config.toml
model = "multi-label image tagger"
crop_scale_min = 0.8
horizontal_flip = false
mlp_ratio = 3
beta1 = 0.9
eps = 1e-08
warmup_steps = 380
Rows from block 5 of a small multi-label image tagger, named by matrix and row number. Rows with one number belong to one neuron. Each number is 500 + 25 x the weight over its row's rms, rounded and kept within 0 to 999. All counts start at 0. Numbers have three digits each.
Before each neuron's rows are labels from the 100 images, of 14848, where the neuron reaches its highest value: "strongest on" is what is common among them; "peak at" is the part of the image that holds the peak. Only what is clearly more common there than usual is listed. The data: simulated grey scan slices of phantoms with and without marks. In brackets: how many of the 100.
# fc1: MLP up (model.blocks.5.mlp.fc1.weight, 960x320), inputs 240-319
# fc2: MLP down (model.blocks.5.mlp.fc2.weight, 320x960, transposed), outputs 240-319

strongest on: side: left half (88); several spots (83); limb (77)
peak at: centre (77)
fc1.293:511462553518504482510497489461488503536508528485467536495461511509491479436524475518510462498496481518510500544491480481503527559477504466482464545517550480519480523506539493484462521506535519461509514502471495520519514525467524501506525516
fc2.293:475515501496487500507533512474501539483549522514498473471492512506513549515519466473443524474466500483507475474521499523499488520473517522518510475488474480521548517509518553559491512455478544483503518450447508550451508483518511477530465492

strongest on: belly (100)
peak at: bottom centre (66); centre (34)
fc1.396:511485503485507544540535520465523507528464476498527521549520545477514496526471537481522575522483457512468484503509478516495490459505536519505542489543489461503540481494502496481513491497524530482491510535498486492565476481462481522456511457
fc2.396:492521523466512479473473472515516487510489525486499530510503496468460512562511483492495494492517471491520520501510465524490460509516482482524492478527523470468541471470478452471535516542507494485501460470550515477525463528473497509450529466

strongest on: low contrast (56); limb (54); dark spot (41)
peak at: middle right (32)
fc1.577:491484525519481514500539474477470518500533491524542479473487508470504513492472508480504521508470436491484488544482478469503515477499518475549504536485504477507453494515524527461528530467507471500496518500454481491551513487500489527505504526
fc2.577:489505511519529495492511453475454486463500555479468462488545490516507515512480492483521480550511513526464489480488515487514510521494501478507473491485501499519497494527470498441526530501530497495508469473487516502506499510519467499485498528

strongest on: dark spot (86); side: right half (68)
peak at: middle right (40); top right (35)
fc1.255:511496562498457498476532531471526515500496468518474471522529541484509473499542492502505500523461509525452516510509523526513487516494502494444510470483489520472502470523501473496458480479516492465525499498467499492462487484506505451480506496
fc2.255:496472490491486446528510540568478513505525493501517494508528491478485481483541520500527495527492479498462534515510528498501467508547528523513467505512474521484479479492502491472476517516471503521497492502558534497488474500467433509502473513

strongest on: streaks (99); belly (67)
peak at: top left (78)
fc1.195:504515476526561490536493485473474483477502505468485505530477494464479504518475517513509540454511547508513501510487509515529505536484546502521505479504507477494500501513544552530505516513489526498486481527478474525512512508493533439468507562
fc2.195:461521500506502506531526465533537523487545482498452481480457489506482462500499469515455546538481508483526510484478499534491469519503521534496548517526512510538481513485497493480528534470505522474523481490508512505530533531488496520557498515

strongest on: belly (96); streaks (92)
peak at: top left (86)
fc1.286:493481470532521503526467485470513483492527509453491522560484503507487478502465523527515529510507469491469474529478509519475483530504519529483532506493521504493499500520534503528490525480449525529538516485487461466537531470449498490460501517
fc2.286:432527516483512476491517506574523547529508485492492507513458525487513495507490515493453525454468499456511479501544511471510480512515518497493533535529493510527534491518502511504532509494485511485519457512472540446514514523509523497503530520

strongest on: chest (98); several spots (70)
peak at: middle left (64)
fc1.56:507502524514477509469473536520515504504521478516477524503484474449523502487500499480466469533460487547482529504458489493505516493439500537512509490502551467567529501471496475474472519471523521465484492496463460506489501509521477533501475504
fc2.56:510483485535471540523495518520500551500500512484524517490447480488480522496486527528495563479486501508499508516489507495511461519446500483537515515539454511497520491522497518538497539505481470497502469521455522500521498498530549455462486480

strongest on: belly (94); streaks (73); noisy (61)
peak at: middle left (96)
fc1.217:519501524499531526471531469454489496515515491516557535501471499503480485487513503500500535464497486560466527507490475534506515475496491533520519530493523548489508523542470482531495515527491476520482522512471521476537487475480486457491483534
fc2.217:464495489478516479522471458524439523478452510470493472452526483523512499548484482494495478516511503509496515454494439536454532445561495544507503527521505472532508470527453500496532534479546523486512469478452516505473518547453503525548501451

strongest on: streaks (88); head (87)
peak at: top left (62)
fc1.736:531461524482539549493446486495493488507517503450492562466504470505509478484494493447543547484508458480517531485489490523511454521543460521516516486503500469487455515482527499486554477470493475544483489474470487487539483484494468532521479460
fc2.736:504490537456463491497481516491478489493510495449490487502500472474516441475470533511514519494516479563530505521476488467509514519509475533488483492492463518493512516496504502495542480503471464532511546519470469530479532477528486498455479542

strongest on: chest (62)
peak at: centre (35); top left (35)
fc1.656:479510547475530463509541549519511505490467532469503479528488542518459499479484485485527485465484465525458524538523511502481474475530440465538520497478529523492489481506459462501506471499482466473504471503472498487482497525505484475518528486
fc2.656:522514517501504537466494497508527521459513512489526455495488510501524484483510529494463494515539462506558495487490554476479502509507532529519534506521540524474491534522529511480461485511519455483521515527466509469473485547471506473531471493

strongest on: dark spot (87)
peak at: centre (36)
fc1.153:492509516502463519482526535479457555474527497476540509450455514466477453528489453466491545500513514512469531478493494538484512509527531533520492509469507509512502524478492542529522510526495551533478500555448506443524479518485461516482462502
fc2.153:495532465481505520503491473511513485541524494495480504492477538523510470498488530492473502517512485505497432518529514517466525492486498522543516499465510520506533504484495476517545492507475489539537500505461531507503498480456469521472491526

strongest on: bright spot (45); several spots (41)
peak at: centre (37); middle right (34)
fc1.459:513505531527472538489479515529525496508489528494560498450466523498540490495509496571477474459490504520505468510485495532508501533518502527530499463550505525496486534490494478488464493515501553533515466480473502518524536513528521501525530539
fc2.459:497512480517480541503482468516504517486516479499491457473505524475523530511485537489493486494498480476464505512544504495483458470530470525505540507497526520494470518520525541506470474477498507529512474547486476465460521498529512450474477537

strongest on: limb (73)
peak at: centre (86)
fc1.116:556545474470490536547560517500546495473481511503509524439479530494478472478519483489549564509488504523494535460506473487497498477501458478542511451484472479501530467533498471460510512498486511506506422503520480533523507481488460501488495526
fc2.116:455500480476464537455490483463468475489465498504517454466515456518514533490469522470506519527535488504490478535496506482522486492535503532470465525524515498475489499457472505537489521523523478522544530502491510486523490532490489537518504533

strongest on: head (99); side: right half (92); bright spot (54); low contrast (52)
peak at: centre (97)
fc1.686:512480541458460528503475492478511500491563454528525465514478525474503517510495478455517546508495554506479487485482490529533525511498534465512489528517560488490519501545476536540518496468465526518528503491490500512514541520530475480499506524
fc2.686:473527528527457469516520504536528482498511502471474503465530541490453508487488524481492473508521492486477523488510501553495520449507533456523518546497514536543544466534555496484484494541489500489538525494518473490535509469494548540475466516

strongest on: noisy (64); head (52); dark spot (43)
peak at: middle right (31)
fc1.384:486536482466521540505527524461466527498492506497520500496485545519520504539509480494501519484488479536516528468448511531492510530533502509486480524501517517514472461538507511501514521513526492522483508449515483484482523465475503480494463452
fc2.384:484551531517510525485479491496465514500506496531436514472518475509540472538507478520495496508487517459495495458474533505485501480491458496498532511530482499537524509522511516535537457474481507527484493504496478504514522494484507495534520483

strongest on: belly (54); low contrast (53); bright spot (35)
peak at: bottom centre (60)
fc1.497:510543501509511495499491480475505482486517479516487573498540502477506495510517476468515511494500546543515512546521508518503528470502470518471505470530479565493501475495498473500509480486462463529494494490483497496528496481471520520522514501
fc2.497:517492502534461489509507502521497494511510504501531462493516490508490481523513493512483539510456487517480497463475508517500476490513537475504481456478487517471544474475544523502462512486457477522466508494499466485521516556528474452519491524

strongest on: dark spot (100); side: right half (85); head (61)
peak at: middle right (75)
fc1.251:515492522461494522487473514514492438498471507508538466547490552506503454469490507560478513531514513510545522486476487483494531502523500491479484515471519472525492519489482493508501514471492519487530496526496504504569463506497497482491579518
fc2.251:494515506462459488503510466499488488520539501444464535507489521479511531524480534496489501482467502488475524520486494517513517476494491459482494522523504532479494528537483511525503533499495522488506554528524525502552458487552526484505514505

strongest on: side: left half (76)
peak at: middle left (46); centre (44)
fc1.71:519487540554508537498491498482532474504492509477526475514468503508504484514526515493490519522476536539478525491477484482553513523533514485443505488531507530488477478517524478491537473520516528487505467551481494514506508474522506487529486506
fc2.71:434451505521501532497475464481462554500482499464514518475553483496526518472470467484511533485495486500528507531483475538496471469478537511506531510490457499484511505534498452465466515524516465495498522498480467501515488503469501510483512529

strongest on: ring (42)
peak at: top left (37); centre (30)
fc1.553:470493506489490521549470508484521503480522560524482506502531533487508516465511478500495469491497495509467538466520512470432469489519515514429490508495491490516527493526517538549485466468531489530473468475512468495537499475508531497498473517
fc2.553:519537504499494520474475462496541540523529564521513495513518509482530489494483485475496502524505435495496453528498518469493466497464504522508540467476467530457510501502514530525472504490489512462493492515471499525461539542521517502504488511

strongest on: noisy (79)
peak at: middle right (86)
fc1.313:493499468511557529495501491488459525495437489507545520526516496474499478507468499499499509468527544496562522535500469485494515481478514498498528481468477507465489484526459542540468511486450486513444539516507492496513514501504519480528525517
fc2.313:515467510482478500474510467502558522493510523461529506508497478528474507504472453461533470454495523493527522527527466504514496467540486503478522493458479475493470485460525510513474515522508487451523485489498514546480492509512467544497495512

strongest on: limb (99); side: left half (74)
peak at: middle right (86)
fc1.265:494487511521496529488475525504533537489504471522498440526538476464503525562503458505483512456529496543502527550520502487487536495494512480490490507511505485501522479503518449517511503512497463505474527506512499475532504548514473448474503511
fc2.265:514491500493518521539456472510489502507546505521486558470533501502468523513514472522498521465474514510538566505522529498477538512541510503526496501481496512456518517544485470484503485501515531549450496497537450524493523525453525522543538512

strongest on: chest (100); noisy (70)
peak at: bottom left (97)
fc1.162:492490496485534514486538501492504530528465519463470493509480521515545505498511497511520554511467482517469490545457455472474486506511504495477501488504507544503456531512461479493503482517540470499491497492481483482493487504472447500481511527
fc2.162:491479521539494500529506479504452473477485506514463524512483548501516521499547521519544450528487483499527480497455473516501511483511481529480498502455522500491470493506516469501479519449510515495503523493519498504524500479501505526450504497

strongest on: limb (100); side: left half (72); crack in bone (45)
peak at: centre (63); middle right (37)
fc1.42:509466503534470496509542556496502525502504492513505497508485475457482554554513449485521460461474472546500487496521501484513526466491499521474494508522525498493529480551490451503504474518536513502487498507491484537493540544500499509488514496
fc2.42:500496493498530493534492500473494510523506505452461483510504518511512486509519543501567520485536464537497547510509513487503462480518504506499490514481488483491508525520493475523489484528548485456549531470519433507507521507456487530519512561

strongest on: noisy (61)
peak at: middle right (36)
fc1.31:487500523472526570482510499483508485498486460497528491467506489472481516465523483509514510502471494516474530496486477489520495511452483487486485513548513558527506505579480476462487483461502498522538480525504465480528486472477517478504506511
fc2.31:500505523478476470470479461511511531539509500452524477523523457524457484476450501498498517514489538513525532481506495486523466489461515539534499452495482448477536521459511493516503546534542491484503503496480502520520456524469504511469487503

strongest on: low contrast (79); belly (58); crack in bone (42)
peak at: bottom centre (81)
fc1.598:483460488519484466457541481512499516541509529475532534495527511492488544503456501523523520465481501494528465545530472553520535456511487476442510479487518486472540475483481498497485453521451525479511526473492506475498445503486490479517470476
fc2.598:470457469480478521534493498501478491530486532495509525499470490489478528504552502468536519503476517484466520455510511495497486520504474503478440506532499486470531475483465464514510492494525527512490503508498480483505485507504509545541490508

strongest on: streaks (82); limb (75); dark spot (38)
peak at: bottom left (65)
fc1.544:474473482513508518510515472539507477530477511498520520506438466504508518544543516479508480474482478531490531526500521500502495521499507534477539505488477557495544528515513526504510485536489473528495486518464490513520506501484521518458507505
fc2.544:508502499468489501526525494509523520497465513473499465531494518477483509526486540499463511462483486518478484539556447495497468473534477471529491486512462504503547486537520480535480487515516493513481498518531478489509545448512501504522469513

strongest on: dark spot (100)
peak at: middle right (44); centre (40)
fc1.515:516480522498532507508497514504461504490482480515561483503512531490557447514456480475515547493528476489510518497474462501527489501486536502493512540450532501523525485470469508447513509533510529503501514519504497462503540514496499487495553490
fc2.515:544530481490522505526526481520540504519551507506485485528501500543518536482480508528501505509489497487492502500503483515459484463499493522515501483504519531454505523495509542507489518508470496510530487453495505517507464510502465503493511457

strongest on: low contrast (62); chest (53)
peak at: bottom left (47)
fc1.191:490491538485518540516488534510507468522520451530505488478503504472474463528512461485457468479475471524510503498541521490535500502481547505486531516489521539450487511514509441509485503442479486532518484471448532508539509531479515473470538488
fc2.191:487467498477497465517501520493514522452553538436474493507507523525485507465508465473479483507475516462450498529531469496517473460501500502529502511499505532512536487470490497544463487521487491473531513535476453503475526482517503483498467514

strongest on: bright spot (62)
peak at: middle right (45); centre (32)
fc1.571:509502482501483453467442510494462571428522511519536494502530470513519471534477514517502518459466504496469557492473462485478451471496507438491503488487508508521485502509452530494542464476471500505490525482512525534537490516479438462507470453
fc2.571:542447522463480535540466499498491507458520527514487531514525513471474452469499516467498474530505482537492502487498511525478503484493518534520483531512492485510509476479544473508475489494516518482462444495521496516513465461495506528485483524

strongest on: noisy (62); chest (61); low contrast (60)
peak at: middle right (51)
fc1.591:489507501493503501519475525501523495463470503485485514486452513469473472487475491526477516544498451505507512476546495480488530496497474473495530494484482517529498517511528521495507475469511494535506504518462468469524562461479486439472506477
fc2.591:490487477505511511509453496525522494482485469511485477530466553524497481494497473479510559544498543512488519519522476553526509505457474495532484461511521504502506446508474509489478487502464505491519488520502513469522492493519493480436497521

strongest on: side: right half (81); several spots (75); chest (55)
peak at: bottom right (59)
fc1.425:479468506511525487522546468503473477517521538526517498498537554507497527512501442521518463485456487505525520535542518502527520505479535490502545524479513489524539494523467521551537528509481481554475545520486496494517473492471489501466521481
fc2.425:495478490535508460514520494507530511464560464529504505540524495490499487502475512507512484514523494533504532487518546492484490491469516474460517499533491463503508527482498502493532537515455514543493458469522529482471492526528544499520467551

strongest on: head (66); several spots (44)
peak at: centre (38); middle right (32)
fc1.213:495534470528528502468529551486510517505501562515464484531498517494499491534544463476487497499509513480483474465494440469476488498483518452499499497486512511511500509532512482502502460486526544514487480538507488478511502481483454495499531524
fc2.213:463461489535478530477478491491455529499495515475534531478513507503489481515504524493502487543509490511481476476495493514486537483508495513471502511493501509490518469478527519524446479485531502464522505484543471480513504537491458537511503516

strongest on: streaks (88); head (63); several spots (37)
peak at: top right (74)
fc1.261:485538526475554522509515523496498545515485507515513524529444498458497526510510513466515538495479519505498461518505504512523486517503476520533495461523506516494515556529494538511478508531536504470495487488472470489486513523497509493457509443
fc2.261:517480506508485527494489532501483508478509439517523491506483508528539536528484455522481462500506480512489496519469480506472489519488501493477488436528500508483476513556514540513534517507499485450495525490501470515512506481497523518543489527

strongest on: low contrast (77); chest (59)
peak at: middle right (55); bottom right (32)
fc1.301:451453506474509445443484472500510536468549456500483522519515501475490506516489524494521467501469498464521485528541501492476476516496477470475485501477508477515515518502510491541503476456496503462551509551509504467510475470514474498529508507
fc2.301:508468500512484535493509467494479515448560520465519502548517490473456442526467481466529541509520465491516516482498475496499471526487512545500455522492453519527557475490464479478509532488530486489533503490497508465501509488451532471510486542

strongest on: low contrast (92); belly (68)
peak at: middle left (68)
fc1.527:530557523547478517485527478470490476438520501530486554466503494443540496501491492519540498509492472513505474479497506482483537500568520474510517516524516487486480475504470482500491517482460522495503563515473500519529520540564466524496513522
fc2.527:557495487497489489503509485491496488458500487529473512470506508535480457525507467466523461533501495478500491483483516527516494511482540517491498481489536464530486473475480518491524469536511549498503460464506486516509505509510516551485529504

strongest on: limb (72)
peak at: middle right (59)
fc1.355:545530537473509499538474540492504464458478487485486506525519503480511510489513462538441503476476490495484488483493463478498493467512510547510457539493495485512509499549507509560490509516532533505510496493496504477563489517507514462481508514
fc2.355:496456471508488469500526491488475527465482483501511493520514491487531492487504504516524487493512526538494476505510527510515470492515496532502522479452511500465472485486473480507466501477497476510522477505505445517492507512444518516483534502

strongest on: limb (89); streaks (78)
peak at: bottom right (49)
fc1.185:537507544474486547499535525488495524462536501467486481508483483476439540533519533475465455521477492519483487554555513503549526470486496488470501526521483516523511470536480498546476480555537487537522544557451506455508515474491494527535506516
fc2.185:508523474476486466503471489496550485468505458516503492543531485510530450509461494480489499537507503503519540491520495552477528475530475559528467470481493478543516515506525477505516480509517475526489467488482504490505505489488547498496467522

strongest on: dark spot (98); side: left half (71); belly (58)
peak at: centre (53); middle right (29)
fc1.385:509507525554502543502512473520516490466489485471480480546530504485542487484508512534488517479478530489513489485467456478495479461482472484532528498487498521480508520515494465485438489426491506462560532520521503515512478523472486484488464552
fc2.385:473481479511502505499511465500488482508536503460508491515513534461447497473561499506532508485500467454515559489553528527498481447538489502495488490500503476542494521513497515485500532498551534511518512454549506530539494542525518491498482491

strongest on: streaks (97); head (95)
peak at: top centre (90)
fc1.268:482512552491486509470465499525538493521514530533538537523468519451469444506543478455497516522513486556479482487460492489491490508514501523477530499519483526531469493504473468485535521489509525487523494487460527499537501517461467499516473460
fc2.268:478520507503530502498483522503477529543533448519508458494525516489536510459483472532529515524527470484472504495495499471492517494494488531480497542554515540527494492518531505456511504493483533477485444524550519492482533528532493523472490480

strongest on: low contrast (95); chest (83)
peak at: top left (85)
fc1.534:479457514496531523478528478485516498493529476511455476546504534505499447520494520474483456490462477505524486526527504508465547493524527521466493477520474482480498504536462529523473470516506497518478496553490478507534492461493452480510518474
fc2.534:493500537487508537503489500478527489487547541474528516498474525490458486528507512463525487538485507512489478465498501534527504548496479518511548532492480506508534505528487515483467523521529508482478474456517558513494501498511522498489529494

strongest on: chest (99); side: right half (71); bright spot (43)
peak at: middle left (41)
fc1.573:503523493525489506538555545451468487481513503515518451541529505479508491479502435505489497512466524564455514476523490464510530497482479512504520498507511514477515508509493518462501531531463523526486482508457483495526493506495470468468534492
fc2.573:505520450501484515525480534503512504506514503521528510507512500488470484470490511506546535486524511519467457514478539524513540530516461482531463486527488465487515553496510520478471488521528515480497474521464510497481486502489525477477456496

strongest on: chest (86); side: left half (72)
peak at: centre (67)
fc1.558:492559475494440586449472490525527479459532504468514504498493483481514501521477513483507470498502504490494519504507515534470517524491470475489530519496493468482549485471479489474463486484470547523462491527481511499470495509503483503500501483
fc2.558:488483482541465503473474564536527527502521528515487494538513529490478537495517502463491482511466504523500483525480488496507532522477482497526504487514531475499530527486479513456501442481521507503461478511517523521503490518499482530446467476

strongest on: streaks (71)
peak at: bottom right (52); middle right (37)
fc1.725:484491530476546490531478479528472475446452486498535491462494509486511456500498544514506525484508491500531513469442508501515482535500478530528458535497523501557448479491501518511480553537525524493457474524457506522516531491493504488445465492
fc2.725:506530485484504502462539515509540549482489501462524510470493507504474493499510516514477488555512478476513462523496482514505478552469516519479470509503467507511561499523503495517494492494486523525470534504481513509494522514527506510511468523

strongest on: bright spot (49); several spots (42)
peak at: middle right (55); centre (31)
fc1.604:557506486493525518498509508475533486509461545516475485523499486492499474533521518518487495531490497487513508468524462475498485514482539476498514536493505525512484544503500519494460510471508494546528487500478474502537476466525503521505544537
fc2.604:534496492547505523502531486462478529554531507538517505501470532518484503522512479495523504523529472526487510531526472489492522488496513505492514491489508528470483519511502508510458522479537500483517525493468473511490478529522483525478510524

strongest on: belly (89)
peak at: bottom right (94)
fc1.468:480484523540514490453505482476508516494459481487483519515501491502509503504520509467498481464482521487491498567538526487529473481483496538549466494484507476485512453512498497529509509492499475513535521493465502479543467514508468518514503473
fc2.468:523511560488505482476521477543527508511495515500500493514521527514557512429516496498471547500484463502528467511502477529550456508522504546484461511487506509468532481507513509523487519545484521493466469546547541473538483519507539481537484512

strongest on: ring (100)
peak at: centre (39); middle right (28)
fc1.410:490471480552484486532499521510507508506527461522524457503495517482464515556470488506478506497469534503486467505469524502515495452509491472517512501471475458521457463489520527501458518481509501486475465487519483520523543504486511508511501501
fc2.410:516460469487488507471520467544461497488533510489454476522518457523524484471479550487465509497456501516476531494517479521504512476525473467513507511526482484480504536532517449508465544504493532509465536516538515521551510449478484460510490530

strongest on: limb (99); side: right half (75); bright spot (37)
peak at: centre (93)
fc1.392:481502534522481482471502482503467516494540451487506517497480477464508491539499491503501499481508477519471478534497512518477501473489493495496497497516535490512516530517481513514490448527515502493493504516524476523493529530507501482451532536
fc2.392:543486540476489458493514518505487508527499547468522489513531481480518513529472513464491488515505490484515478540482471462461471467437502469515531532495512472533539548478550503479523530477478496462527480469505507496469486529487474517514528506

strongest on: noisy (88); dark spot (38)
peak at: middle right (55)
fc1.505:512464490539505494480502521455505536494514506454537532548537464475506508536526468518508517505509505463480488505482489493452477471498508477494508503465500519508469489482522508503506511531456471515526479537512497448516509497526471492479495543
fc2.505:525521515485484528531517456563508539515554488537520567465505509474442536533451474502489495485520502520512470511538484501503484480502501521495485533505490505480466469510512539528481490486486526482540494478485476463471505535502516534473523502

strongest on: noisy (97); side: left half (70); head (64)
peak at: top centre (71)
fc1.32:491509523519521542474497496499511463470506477511520567499481470530464498466510531487477502509472495520468491516512536485537504486477465514525511534497490521513521505519504506527487510506458471552491512509509509527503508454459530486500522507
fc2.32:485485529471481469529521503451443443522500493477485497454469456544532497458494471527515497493527522526522516541513489539465535494517474537521484501472476500513532478470467495541518508469477491533485491482520456494514491514518506491480499481

strongest on: dark spot (65); belly (60)
peak at: centre (78)
fc1.312:487519531484480547474501513515506478495491546521514496503479514476501403518475491503502542471493479477481523493516494488535528481466485514438478479495529523462513537495467478486507467488458536515493544460502524519513547477539521464524525523
fc2.312:479537479494483470530472485493450509513492525459499518510509504496513533461510532498454434474494498511532523532534502514499513489521504478512475458490457510504522457488443496517477502498505505524490523490565454527510535533474479523480500531

strongest on: several spots (67); belly (62)
peak at: centre (49); middle right (36)
fc1.287:455488489543534525513490480482484496529516505478485497512526514517535502547509485503503483485460548525527484499513473525492512498517471522525485499503502558509516482539520472523519495507508494496517516534500496475536510549482443546496530500
fc2.287:518474534530474488500496490515538521491474511525508507522525465519536518458517508466520541494482483528495458530466491534513484500458465517525525501465475506502496475510484491496477488536457484493510512471515473445540495467520569485528500468

strongest on: side: right half (78); several spots (39)
peak at: bottom right (69)
fc1.560:506541504515534484520528469495501470508499507520512496547490496512502458511522501507492487504472466463538483547485465489512479461453535512536484530477529507513510502492496501511469480507503482541513503526444477485490473468496479428466471483
fc2.560:517457498478470514514472493499466521444468530475455484491463489526481480553502459526521464468502520518517514478473508466543524531475476513473469498521520528507471492518509503456488502456506484493507496469526514488499456528499493485529547521

strongest on: head (91); noisy (77)
peak at: middle left (78)
fc1.352:491554518507542557509520521515488479525481499459469505446462482478480479478501516490512489453487507551476510475467498490527466508491478508439486487478525515531483513505476501550476465491529523519506457523462467509502505514480468510515477521
fc2.352:518465492463549526510531523478530544523521508489522502510482487507509500496483547506484523567465523540516480535505502534502487521460490484547515488481498492469517483484472488512492496488469481497492485540533491490478493511485518482480514535

strongest on: noisy (84); chest (79); low contrast (52)
peak at: bottom right (55)
fc1.335:509482531508498478532521504519460500480518479543486476504501526518541505483488493527487499484494491524477438510547489463467479506518469495494521514465509495520519497468560516494484528542481499530447484492511473528507453488501491488465487490
fc2.335:527483465444479470473475530466467488506472469496479494520480534466529473452503443505499463519463503442507538522544474455530468469521511483490484493509527467490521512504496503543527554505522497514548524522494483527511450501470478471473485517

strongest on: belly (98); streaks (81); side: right half (70)
peak at: centre (91)
fc1.638:501549487495483510458525522535540502506531525494517508491494507490450443495527491477547460528470510516526540499542526539499554514475447534497516508533503475507535481490471503514472476488509485464528485480512479488465571490491525514473491527
fc2.638:560474533493497512529540515514478486510526526483478529497540519479512503458489530468518486454521487508519474485484486495493497519505469489541453490525468479485486497483546507467523475530494480502511500537547510513515512487511456508493504515

strongest on: limb (89); side: right half (72); dark spot (69)
peak at: top right (90)
fc1.146:458512511497514523462488507476508514504504492479497526541512537481488471469569492500474466519512494477499470519461530486496514513479448482514505488520501538483538526527458458515475488516458495482517519486507510528459491467449493459476489492
fc2.146:463460506475540533524485501509465478504519486496503491495522516493438458457537480511512472508466472496523527473506526483479454530529513498490504560491524493533473550503488501487510540501512480502511535478496514529524429505454492506562518490